config.yaml
encoder_arch: "resnet_bottleneck"
crop_scale_min: 1
color_jitter: 0.2
latent_channels: 4
decoder_block: "bottleneck"
init: "xavier_uniform"
max_precond_dim: 512
steps: 7200
warmup_steps: 360
weight_decay: 0.1
Rows from block 5 of the decoder, named by matrix and row number. Each number is 128 + 24 x the weight over its row's rms, rounded and kept within 0 to 255. All counts start at 0. Numbers have three digits each. After the name is the row's rms in percent of the matrix's.
# convs1: 3x3 conv (decoder.decb.1.1.convs.1.weight, 64x64x3x3), inputs 11-21, a 3x3 kernel for each
convs1.0 097:128113129101117118135131130113093154112092128114126149126125131134130134153162108139125119117018124143162108133151139151154152124130121100129102143084110111125123106116135120105129122158130150102125121091123088115143135123139121166109137136150148153139140150130167131119080089139154116136107118138
convs1.1 095:180167128176102146090154160124138128138152119138128123128125139102114168102104102135129131115138107124113148109110116135126141154097132132064138105152148145149132140165120112186127135143154111155142129167115159162133154132129111100146113142145051124151136160195009131123126147107132181123154091140
convs1.2 106:120120120132162136153126128185094134181151124118093115126100163171190129132135135185090142067128095134115109085123119122149116125109128121096140144150143114140098149138100129085125134157092117134142109108110124141110111137132162144126122095139123120094158155150156153121129125146117102145094132128
convs1.3 103:131144102120144151149110098137124118140227150139129110132135100083125131132126138136135164088074170144148116148121141126114123115159132154136090115133102118146122129130137128147096120139154142178116090138122141094105112139155126170132130138113134113111148130137131116153117107136168148127105169131
convs1.4 099:157129138113138104139107163154102153140120140120210164108121140134116145124162128121083151157113096133143119133130106114143099131156093117143131141150115119106110135114100146126124100146140144147135104154110129117120127101144105133143132118133126101127153157136136132123143123107135155159109088101
convs1.5 101:121107139142154083142087125111153120162157140106119129106075152112202119146160116144155096132109084135157131105083104114115152119137115137146134143161124142106139158142122149131116127133168125127166129078107186142165120113138132156096102098111105135122133106116111110135137154127095188108085194101
convs1.6 095:100141143107150113143153108092129119121160136118123135147128158147171155137096143089178135107137094115156142132120113139146168136148116188138140106097066143091153131153122140147113150116136134084102137117099167141124141121140110117158127130148120108120114127106169139127151139136116091091139109113
convs1.7 107:127132159125160097160091120167077171161112097134157113104119157185157086126168109098200102092145096144137127131176109136126130098118149113132140140129154081161148136114136155144120158116143135120123171162114117139131110058171166105122146146143154162125128127106107150135150054151130114117127132160
convs1.8 102:123156156115143098167116135115143182152094105107129161088103120056136122128122117149118120109132113139130111122134146117141096123158125114132146151120102123123134163136110140155108152146149147138130085165119136114135095150133158134134127153113138157122117109146136102136117106129140134158168111135
convs1.9 110:159136174143127107099126126105121166126077106104115093092081169125112143105137142134138106141168093095129091142135104134129136143131143125114147134106161108131151142149153127098112126124108145128152155096137153093124102164167106112122139134120129117171120092162149094192119119136136159132129130141
convs1.10 098:121144058140085176073156142068148146177102178154157090112102146111095132142170101120124144122159104139153106152096156123110127127101118106127118113109130083121143133143141132149118108137147161124129153135148127140128108146127134108133119123123100106106102104149175162174128123121158121148102120126
convs1.11 100:102132136135138104142132114149099090035109133131110134167175126097098109129152133085121142142148147098151064127124111139151127160136139162106125149133114162149123143109138119141136129123107069163114126094118146132119138174139115126108151118068128152145078077077133143142150158166153117098143109143
convs1.12 100:129124124126125116108146155087125098190138166143135070151096140167156136151082103120192108110164158158138128121142105158164137129119121119108159131170136154122106119116153112123120113102116090168097140043145121136123123106135146101132128145124133143140125151136132161123172079111102101103126173125
convs1.13 086:123166149130182138165146142092206090169090129134170134192151103075111136135100166173154075182073101081144149143115145118123126127147122132124126149100092116126139129125082153126123093152145084102116111098146125098125138121155128158117148148129121113100074101113147110113115148143094108157119158127
convs1.14 089:151101157122122090145131131147117105169101150082119118120126126171115125101134110110125156142138112113119145113148133163189141115100147120128113154153118106134091153114107136128119135125140096114191151109151152126104147137151131147100154144129095132065180196136123150083136115109146176127122111133
convs1.15 096:147131134099149151149130166131121145122019124120120207129124127156107117152148151163102114148096145115088128122140104130108083118130124123105164145122108150156107123110128136157135088048148122099092151147147087139102121127128110146177120108154135108176092061111148091190160090159135128116098180126
convs1.16 104:126119121106101114119129101059088117161135123131163167145102148150081124114124169111089129101110106124132141150111129118135098129132153126133096157152149112163117132159110135158153121112091188096188121108113147157170120178157142114152137107079135130123131123122132121128110139139108148151131148123
convs1.17 095:136122076130061176084110135123134110149090078112128163131128138129168120101168095110106137097150115094124144150142115142173110154124150122140169116117094161128117130138123120136124130104133129146106159146139116139141089113105124057158111115139130126148149136134140146150131093152113116114126152121
convs1.18 096:119127060131109131103106108133182154105102089116159051165130153121146159134145129085077149101086083082088127133142142135122126127124130148114126124156141134117117111124148116129117131146149089128147116139095146126148137145085111080120145133145132144152144145157091079076145088132155116106114103110
convs1.19 102:155102121133139129166117119160046088085169132138082143109096144159127128103089129112090103101105134123093075141117124114163102127138113123188065130154143148126106148118171119150128124146108174107144134119154118151114112121142077098155131111151126113122136125126131133131123161138097081170142121103
convs1.20 100:146133115133118127166096155122201162104127110141136104130143135078114137155152105125130105110172193097144103128153117121134145102136125116121137126143105114145114105124141155164146125118127162097147128109136142114087124120143124153116155126161133119132127131127121113130113134124165102083144176127
convs1.21 091:080093148105138075122093076107143106088134155152128140085156126154111149148121110129116148099144085129137129133149119146154118175114115106101113148135144083145121094134153122112137108162096114120120075131102127111106148153135148155150104135117096128129084118102087103114101111160140109183084108091
convs1.22 107:156138133127099118127121122042120149140127120130111173158127131133145143107121123117152144136130111090191096122126123147156098149157126092173118143137102142164115156078143122151105091142097153160121071083145114139114173132108134138136138129143147156142093118103151168142139110147117145112134150115
convs1.23 104:131130104118136137138140107097110074123208169135128065119132129117096147084160133121092101151107149104143129125103121126137119160142125121114166133144112129108135144144120129131105131126145169175167091122131150141132083168057125121156152116160132114131133109126140144143130149080103121141108127117
convs1.24 103:136139129119118106119140117201128142084079171178151110147132102125106157151137124144125154127133166077094156098125156109142120153133126137127109131131150131121162125146096115125162100116110114162174141109101142136118122159124156125127119131124133164149117115112140164127140179142140106122098125154
convs1.25 093:136150107121129132110127125125182152085094045141191152111162094092104095117117131169131112142159164151133123120121132099135120118121099131119140132084145085152117119135129118142081186148103134116095100121140146143107101127089105133135152132115119117073153135111144136094121132167105163114098115132
convs1.26 086:147102126146120139130118125180170107073136130166141104121121136137072114130127161147094108151114089118115076106132119124158128123125137141118104107147130137093129149129085125146142126154110112144155149140164134112134148131106161137094117117113100154108119105121167231170156135155144112127091151125
convs1.27 110:137154118120100127152127141170190111122106102147114142158150141129178089159126150129148100069190082121144139151154102109128149153135121098139115116107157093122115128115122145121109091115140108069128133107132139133132099080126137141128147116100143120132134125117126132137147147143132075125155125097
convs1.28 098:122116139101126116100110127111160149113092126125110146116107155116110139131167120100030121099100164095113113137148116137136133149129112137115127135162116124147128134116145123116129183085137142114140133131117139146094148092149076100150099069149160129077089087081159133075087161107105144107144080111
convs1.29 091:132145096117111110127096129182141125122131103135100170159108120103132102139134132124106110103097082106108093137151146140133125137153104162124112140134145142132158157114142144115124152142138148156043144083135080129139107137081116137133092111073115132149093115092116122130121149119089130142102112118
convs1.30 098:122126099088160094105154144126084126108076133115119166119115104131145168117130142102130166179103121102098159094105158154121154130130142149150149109082139124141135154112146094167108107108141140123091141109132133108125151141119111114128168162127094149087135176126087177105097142121124126119148189158
convs1.31 097:107139094117111123129144104124135127117106100160091169133130126076152141171113137146112139117170134143133110096156150098145133145167146137094127102126129137111113150108124147077114155120129105092159126082098127118133148119123167101176120106148180100088245148132151077079081165151095162115111118112
convs1.32 101:106123097093116190099161147117161118133084180158118134136130127119125102096152123134140124138143097113158190152135124140126111118129136153136094112160132132101121123120153116099128131112129092115148098137137138100091139120152082101120142105146125130129136133119122111130132140106115106165115176119
convs1.33 096:117099100159126115101118112104135117144165173118100135102145134143146153143161122127079110118095101151143098084136092142166142140130127141117174107100105154123128140120097132129164168135104131144106142125118116156109124140159120105129111099161080071089174149148168097135123127101119146126162109144
convs1.34 100:121146102145120144137141125114110155137102113098153152096166122118124194184137058119156104140177082134150179118154114136150141135101117123151116110168136079131090082157110106116124155117109093119136134072136117154132144128111135142115105153133137148129131145142128102146142140058107076143154109157
convs1.35 100:109138096135136098097090123088097122148081158139135094145103126103086115107117129171120158101174084098119114138149157091121145133148151129122122119077154140111087118161143140138109121134120091085134093145124088107098093086102132135162094134147117134110139184132111149122117088104153076136169062130
convs1.36 103:162156117139177160144174124135144128124125119123121116150124144107140123142091140171106125171114090098150104117114121132098127145128104091109103135075140117105121139133141114116116096148115116158135096122111133114110101128144104118175131125138137132109125102122146115112116068155129135124125168113
convs1.37 089:118147140159112109105140140140084106098116082113137133120129081128198111130136138142107115128109129162043097125146140118071114122168111137161145110095136096124150155151109152160118067147135102166098084156136127141128083124149118132138098150160177181187058067053144132153148121183117111140131148122
convs1.38 105:137138089147154134159107145147086105084160151145109119171075094111176158088086129149127191145098134071189103105145135108137142119139113133168095079089161128114120109125146145132116133134084115092133152172131150109122147137131127171139119120140145142125122128151141107137171135143123145089141151142
convs1.39 104:115108151113152142103133124079111131176188108160100106161102136069147145112124122082103176199102096138135127127120117103120119142146124193110092128106130162118117133148113123125121136143121151144194098176117135140107177107127123165150116105148127105107111125112131128118150109122138123188152136121
convs1.40 107:123107108087166143132110119123145095139131119110145121111171092142153098134175149110095155142068107143126124117101122126135117122143128163131122101081129099125097145138132101106136109141129072141065129148136126094114128131115098134134150119088113122132130130127119122117149156137114124142106117119
convs1.41 099:151106104142116179094214118113114145174151131087131100122077142145106163085126148106132099135111131114125151148148122124132133144109105128147150120111088134110139137090129151095155130164128167128098132154163122108134116119146094121137100125105158141116178157141149125120137111121154117086129101151
convs1.42 107:152114132132111133140086113106111177143120107123126193082109140135141133155132139114138125074159118191140121130133142125162102124159130122096122137102104113095129138132139138139141137122142145089141144133127120139114125134143133105147132135130133119102129132134145147108157078137138103147166059126
convs1.43 106:119130161118139136121125101133122163152159153136120140092128135144066097129171106127202108139088149097103142124161107151122126149149154108126135160149131086113135107106118119124126134125138095108145124112112127122144125108109106114155143162141116118118145150146126136131115142128129129111097118104
convs1.44 095:115135143161172188154190133114091148133111122110138109116147105159149100118095102147174132063171111152112125135101162123123105096104115112144101128106128065130129134116123121154168116122150159081147101162133116135126108095169131109155124119148122117174113095121117121146134084155122104099177126149
convs1.45 098:121142109116150098128130135108158121151114114140123138113140137130113118110116136118138142068114106110126112125106100135137138128147155132116120086137133146116141124127123120141134176144119145169116138061107116111133119140127126159129126140108130125123087091102114114127097165180131090140181055098
convs1.46 092:125109134150176105138125147099145113142086112132123104130075112119093121112103126112110146124129140127114088162140179131138140136138150089094117101084137130096130163146133117125096146139121108111095141093146136105097162109146115122131184114141120161093180176109159175095148126111111113126087140119
convs1.47 101:151115097125121118109119125118161173121107102088098095149127127175079133053099117151164096134123136165089144137143132128185137124144116116125166106134117128115103118130089126124139119147132115130081086062142168155112148092096089114162144173095135160149145157137117125106088133177143162115121161145
convs1.48 103:093137140108153163155133120217083061132171151154133183119132096139166148144112125113093168156100098153075105118107096133117121147077144161115139132104116104131134102151128132150116128155124088171149123100146120171148165119090110144133135143133112108122124090102103119128162178104136171190120160136
convs1.49 109:125105130117140142144164139145118099103126155152200122173107078110123129129177136141164123142081120121137134104109142090100126096081130127146099126137142105139149127130115135153152126138111081116138155178127109132153135122169151156148139142135124145145126105118110110142138169156114113116138106132
convs1.50 100:132142115129129097071123139180155115111143136178085153137054122098092098084091121143116162120126145106130170153125163150174160160173140127127101147094126097119106114127128128177137134159169128143111157109108108153118090133135121090127125092070121118145133139136099093150144114110114138109127169106
convs1.51 099:123109115100120161112192143131130128111177138151160164148107087084102125120062161164122126157142108147113137120156128125192119133100110115110123149138150126151132160158135126130158152189155143127123064183129119159112153121120141148134156130126106120126125138124086123117152092161132112137146144122
convs1.52 107:106141156146130169152113117145098164138106112123179147143087114159094123122124140107137117147174115134094124150103106125121098145083129131144140195127127103156122120120150149124131139131119173115168104214089108143117139132145149089140125164120141135122157171122124119109173103090147082146122118136
convs1.53 096:103154128115140132150088121096168132183126116114126119117093143182131101092110150161120137128167169124145146152137155154129130132113115127127132106146114140125135131111092135109144145103112125113128119138143155106122099128118145123139129125122175106131131104117105099107125137147113134149155109151
convs1.54 102:107107124127125155148140121071123151132173116102146171115098102164164112105089126129124141184083112172115123110114109147143124099120130138088140150127145088133131164160115126155127148165165142128098135151162159141153155143126147101139126168125149124122144122124153125122115175145136175155139161109
convs1.55 108:112150137122130136153107154131074118138170155197104098175070129097199112134093158164115110074148109121138149102155111124114146122092115129097131156088144121122135112127143135141148137118129109141112110118138163104117112123111136151156103125123120118109118117097137116129187100162133154153073147132
convs1.56 101:103135127120142105151133121176189121144099111134113114136138126079162139125083133102083201113124131185095127114130157139157146146094136134130088114164142102138102105106142133119133119143111108125120151084166150118138160132124141169117139159142113141130139146126123161136158121164144187107188160113
convs1.57 095:115148095115125145116117123150131154139149137139137149116113108117157114135138128142123143106166131177097127112121137149105140128136103137150167146131130130100160140128134119092120131128124173118133083127155139113137103103113117136165118120184107109123220176226047068114138092107111152150110152099
convs1.58 101:160110148100155124163120154093131105098129140118131110159096150101126141124104133081092144131092081117128087130141127116103122082121125110124080141110140166134128147107098122120155088142099120118151134129119121158086151072173134144117123136128141128115151120132144131127155111124097155119093172098
convs1.59 101:091138112108155136117149130108146169194120137142162067113103141112087173107145140110208108146102095127112223121147115132142134133140111112114114149117120136129122080131127139125132119138122118136138146125133136167197135115103104140109077104090108103108162130117129136115111119135167101121135132112
convs1.60 095:147141094116148113110127097089122157117109181120139121099113134123108138123102145112108124119095128098117168126116142134113117119134164133155166141166109135101127134131146107137165110127109193104146113087177143133086127111115117133111113147158139121118117107149103138103103115096161136131127123111
convs1.61 103:133139162121111136184139144178170165104140135171159136101125140119125118120119084116102130122136129109127135130175160128132146102124137116148154118120107133119149140109088103119131094143134166113147099106134108131139140160098155113125139151141188166122150159099141122094131138120168143129087158129
convs1.62 109:126107133110138165135137148108110129115153166142136126140135124137146161167068153128158091117137089158137131118126139161151126163103121138141132146153124135102137090107129158111129125128159141118117105097180168163122104145121148134104103157157133125132137124145115120105123123162134114159149130181
convs1.63 101:122121110140179140147150132077173128112107098132069128136105162117125128131143161132114122140075147114158109147113148118112103100153157131121134132150116118136132112138103111117146169110117183119103103117129102134141143048168123145154164159103138113130113110119088113095128115131136183125135146130